Rows from block 5 of the encoder of a small model that predicts nearness at each pixel, named by matrix and row number. Rows with one number within an expert belong to one neuron, the router's apart. Each number is 500 + 40 x the weight over its row's rms, rounded and kept within 0 to 999. All counts start at 0. Numbers have three digits each. After the name is the row's rms in percent of the matrix's.
After each expert's rows are labels from the 100 images, of 14976, where the router gives the expert most weight on average: "responds to" is what is common among them. Only what is clearly more common there than usual is listed. The data: rendered rooms with furniture. In brackets: how many of the 100.
# router: router (encoder.blocks.5.mlp.router.weight, 8x160), inputs 0-159
# up: expert up (encoder.blocks.5.mlp.up, 8x80x160), inputs 0-159
# down: expert down (encoder.blocks.5.mlp.down, 8x160x80, transposed), outputs 0-159

# expert 1
router.1 100:509465545433472577511457501449491510467530438473581504550450414498465391479521523498518535531449522454516437482460495478512519456503443495514607498545441467427551512564472436533478459483510526517460489488461488544539532545472488528486477485443546447521480479504505497484538460465444465508463509461473500488494526490475553465571571520537432435478506485561493515498521481522423511469543534438492428555490460529426496492518503419555441483519556474448505566465503545556559514565519494
up.0 095:507425565520516562529532505528459535533470540509516486547510500473500517518496470495532479516474509476570514490443485498564564456457467535535491425483486481416540479465496515459557475515454437482516441445423527511488552539459526543498428549459544493517494464579564536484463481488442440556496480417523514495501513484518531474553506459540579440480495611503506517473457432465537465474471482544512533557467540611505479527573468467580540543484531554507530561523494568517472488536513554
down.0 094:494429505495528485469495529456428620470416483494484519503502514514493459497577491556528478566559479449453499506442538493467539505447491586529456500422464461418503459563552538519483476523467456417512526472474539471504476500512448536539503436467541490436482514478487483474543469516538554453476470473427522458585536461426486458527509460493511464494449476559558532510522501472516525480438513545525499500462537538517415515524505420493514441550521451485527466463503598582511494530512508
up.1 087:521498494534488486480508484434547501465474462526476517484458545448477494497554429541583519488484523499455515534586518485489493475496482491415462465482510454491512426501477452535478531522526490533487460541462567465566468532553442533549443531505418510490475551498489519513480493568451560454473555489475466455541595498408508524496502502552442416444465476462455549538540481580452548517436405423500473553556475474522505412465520511498461535499561462444537490523531526489518498443490463
down.1 097:486485506513531513524499452504473513505548489437508525477516558557449564506465470533569501444478514455606469469494461476499538564527558471495563447501424533479459502515479541502496518496570494508552536534512495512503411445534479521444499428482531590463438501508537492492424440426486466547498514521498535532502408474625501493484448503497492499430466442375513448472441567508502502498523488494496559434510538481513524536539512478466494499527445501469528527468511428441509507495545554
responds to: largest object: arch (27)

# expert 6
router.6 088:460526482531453428490480466554447533496489476556488470517532569440515507570519532505502477440502528510491546463537463503492485493455558523540551508503513447502469458494450507493514552490507525473471498460505526489517488528547546513494575443486499578544451491532452507611500485528586549467489431539555503524551481475504506520522471449504507480486485479404595504424470514461519489434424597458493470433446516410437544576540513523555523493500440495448454577476507513463447466476518534
up.0 091:511499439520470521495494516451435532519477471489459499508567484502473550433459550519486498467547443471561541478574495484416501518453511484472476454513495486469556436610523504522535458410547478463552495512574522577531513460459452483500528467501485547478546595415451513498506480509493455471505455485514530529421553512495505538516485570498487462455512451489536548559509486550419467544507453504524507517479490562519521497414500525544475453535587511554537494540411438545491532496562514
down.0 091:508565502502472473458479525518468568521479536526477499505518480431481591558478463551552390460429462461521505482504559474462479539522576541524500503452556530479507527544415496469462470429499469471494479510476466461466537487477504556501530497494496481474583548464481503510464551511493503523526473563425494451494422514531479499535452497510535552453482554536519414514451506473525544534420507443483513512547553494483495496537495456418552460477525439497500430474449429444486420429424536
up.1 111:483515498533559527556504456465482552459531469463437453514573513427484569512509450497579567451496523458531477480545510495538567498484466538462471415449542501511495497545501531458545519455506461468481419411525520469440487521518538552490475457438534482429472495545413555549476465503515472552530453538550491486522455466472524465554507544553527449483523553465498476463463416496588489455460505471519483549470509537434540463507453514524586539494524484537475539554539476535518445485567536
down.1 109:464514505491482450549487477507480515592544566495441531543476520509456418518539589524524496453475393496589499435542447482508464451495478556498472451507529509497566458486499503478470497480456572471482454511426464516517485498489528508513491510533513506512508487468551518533445502541510556504507522606548452535506456518586513570526516464505467598543516430531426470475527537516508460480552394490524470505505480529538540443422488461455469566521494452519567506466552505463452501513475455
responds to: floor: striped (28)

# expert 4
router.4 078:518514450566481480524555457529411510534468532548546505524550490562540548552499550560498552477465487525521459459488463550444469459521547522510562572449484523520535494447416495481483480563539492469458445467459440475558531510511576476554541429515467538504530525544518493608480566490556524512491506453511486517489468469526500475432511488434519507540465482503467505514510539477517473449504523460525462468459551439410511577474556538518553507533424572475425501478551494458453550509550515
up.0 095:494502521605521428462478513542512407513543539484476498513483532447437527560561532497505521469518478503452469500509520524551547486522498573486464494468483554506459528448567482467486505456436502484430529535600510544447473516454546484508512454440494519596477523516538488469498472490409475492427473573468569482473468529481547469561487496460550408455469532492511524473474423458527440512508532449430490582510518585463469501578534479477570498478537524489462535515495495545467473487483472
down.0 097:480540531480442477472492466533515475516473428498551526495468509552531480504520417506477442528503539528503529474544476523433488451565523426475485470503448494474510449478508494489482527461462480479490503478467479507551499436475564457501511548479558565527526506426523377495554548507472564516515520565457491527543555475485492482487427457464449479472508601465469479453447506540503443477483572468480503470478438456434513449492506536512455503527423504501406459606486521544537595490453561
up.1 080:438542459544525466494535591542501537511565535398466471466461490561496498521474454484548489499450532502461444528504464447490535557552530496453514423528590523485469453541561469480429498446463499499548501542461453454559446536501521574477520533435397608464542428505483488478484479471569507507507521497517507445488529498528490505477565477508530455462523550408530459518526541442467504503428505508501501469506527458601490521489545536508476517474589502500560485499487492529525485514527501
down.1 096:486473541487541514528502474535513543522534456469476450526490514448466526521551430463506476472505508514475506439481516501547441543526562516427420443453501522512538538477478455543551508417521541499512507530468509503525517512524458492474504490440524492477471494520601455548436565518567517472556538576461524483471474548543469432558457467508493480500450462535551540473523515497556519533496454485464540558502571541444408448468434547526520510493428514434540526496481500563464616427435462
responds to: count: zero (94); black walls (25)

# expert 5
router.5 126:508532475451491559449476509537508509443496504518464516500529500485484493462465474495560451485540471497468555561506519508496466501525488489489480480453543517521463509482525512507426488511445483550420536557599546537516512489454478528460454554477529454340545465511473519467534439433457554461544513465466537526552584521527461485518533465528486494525532470476422490485494506543517506542494378606482526582494525499553538468489487432455542495494503479508544497492414513517455458423489566
up.0 072:535561468450491486489460531529490448489554461496567494515503471473516512502468532435443462495405555489484493526456470509422527440463541460550591502526562474500514573515409484508522489513561488533504497468444471476477539474484479496437423488502472552585445512487550426510504536420522484498462559561472477528518432549494475496562493543476458604484504542441493519546466505509526491512425577479507480453488458499482479530497504483454423493486532558448468532441516459421475525483445461
down.0 085:450570428440432493551539466552480544629427554514507470452505453485505508511483478527496559475485572499557511505522552411460449520578498481484493536518476502564509433451466541516522505576467544447529544496461495435577471431526516563515485465566442464402516551457484452498468509447538450492548480483492492531489483476477528469474471503524573468465502534436533518503517447570533479493563564490479530461515494493501478513487487480510574503511469585481528474441493539506506499526509479
up.1 112:491512508530522469526519502489550514515506509480476527481529514475531446440483460525538506440439508483496528520526513497451450528482566492539398461431517530529589537506483488508453477494540527540510513504555476545484520489544421574463453534494529476415608471502440504441494474452491501508515461431448508493529548517495469517514398477551524517549559529490447508488484446573488505512488403576528552524474493478545528520499491531525531458503433501469521466454465415431472415487462612
down.1 105:483466468543522469550452496512494539518524556498462544475449511476543528567477515510475536513541542485496410467488492477565483492482494551489489500478526495558388565444424500481530450458468509537503540480564513506521464535491482538419511532455551482605447523501515457523621467523516428511491457497552600485514496573427493503547503387480511536549556457522453378525520491499511489480522498532522475483520542466519532504540476566498533518484534446491507541497488495576543500476489524
responds to: count: four (68); umbrella (51); sofa (44); table (37)

# expert 3
router.3 081:470503459571564460509527488504441526512498468444504556527516533523492500557524540476529500478480556502512519437523444542474504477447610514501561524501505490528527462466450473439508535485529525520515426477449513449576550516516560451528509446549497563575517486538554506512475536549497545465538462500542552550493517525535512471444553463506492567510500429429560452417497587473567462484468561488545517485462541505403524547504466508518510529577472485440481557465522531414488533458528474
up.0 111:507539520466490525542541411506510492512513466454522449495559496447499494549407517573518460449512451489507474541536502488406549518416529466499511469467501516551544486495558513447472528512462507519541522449597576490479447505454462567511490589488446569513563498536520494525498543507520445465525503497498496525446519506558510508455529526531530512493578553468539418500525475490511469533521496494508515418552498495498409442511487417498485539443541509595457496526463545556474587498446538
down.0 099:491553554517550505483500432524461450492468546493596461475548503555549584520494554505504555533475521428503420445500447498510530468509425428513508495448507504487509608544477504509491450552511499496461487490530551533461484421566496470466524555475529495469469550496475483460460443484479468513525442426516556554475468555453473504513452444544496484513466501522494514447427496478506474529479527499443496513544376494505433494485535477568463521480476515476509417491456485505450461540552403
up.1 107:537475508484484495410421380487513499493488416513418450482497545466442499564408491489513431426560449512467539550521555504442506525493508511437495478508463503557487428533525463484457571546570501546471444481589525470472428548487478549501451542505525505524519522482564525521480523466500505476464439511552495469496532477476468529490499480566514487493535492436545422480551512486516512477493508434466491419500520529557512503474487421534493573473478513530488492538447560540499498467464564
down.1 096:408452512471478499474478478426471522450464481550525489482434495598573570472489507532518490522529512448557457577426478495524509502485464453581507491554531458544556531524517485581513471472472464460521580527535491511511515513529417501541528470546517545477475485475473571493476497433521527522572443485477530511511535520497450452480532478514552546494480458556590578570463514491480439470458461472452499592483487503554435498456541523442496524519511551523518403481481514518485508518546464
responds to: count: zero (94)

# expert 2
router.2 068:488536502530491468506494431539450525482541502465549529534487540554511497529528538475444500512509530491475528521499471526483458555496527475558547552553527486500490530478469479545518446469535495510512500535387492506554483523580522434477559438514487541520446492525526482546451462523556514521418503513477542580459470463499464531447568386533455538548428459426512510460545574484483520500440535530546489414438503498476452557509511491474483486540474482419458504469457489456530607532562568
up.0 084:482456492494468561478487517467503544562447498460402441466558546528501560529448470475447507511510509517499533492507423493576455520469450455559440494518489488445508566549488512498504545522487471488526486489423528507501474547532490504522494433469508507405511493488525570458546447548500438509467452479484513434492487481501524509477523513529404470527464568464467503498448544555469478588510388482547537545597446413445483495536548493456504469504506463512509495505399486471476449538455520
down.0 094:510537478494475533510581489460536510485477523462509500557527454454518518481530511461527587519501482571468521491523498476484475532535532541467489457529473530560488574537517535494538520510490465461520551437512544469606425500496502538526494515516557411495464483520489555433469524509554472544470407456486511476558495456561478496430430512474514487495537522454563503536520547488498479534487610498539526539502489562442463475421493522543459492499569497545576517582532489556493488429482383
up.1 081:488535552464520540479552468487528397478495456458467483438473510477517517568493509446488453545554523525501525477500517463513460438440471521432501499432467541486478501543565495509516528488492472473588480403548547517427498560534482511509498506499548492424523530501554552498538504430485435471515476519548465559511566490568589539487441489541548504557483476440507551466416491440534531559579439530497511515542543497508493448464504535513457498448562518534491518563472401466490535475507512
down.1 096:542474481481505470524491451479454464498506516470457582519466528642461464532491450472498446513492500449573531522515460525433506498518483492517525548537461447519538573463464501538439519521490490529472473542498460536475460479476465515492523484561454479443531518509573563414557641483519505484540519512478532497519490518508517471489518533521474489482519566425477496528548461438499465551440499580508457489445482430525491478539467553530501515477532452621523550447462506472454563500466552
responds to: count: zero (79); white walls (34); grey walls (28)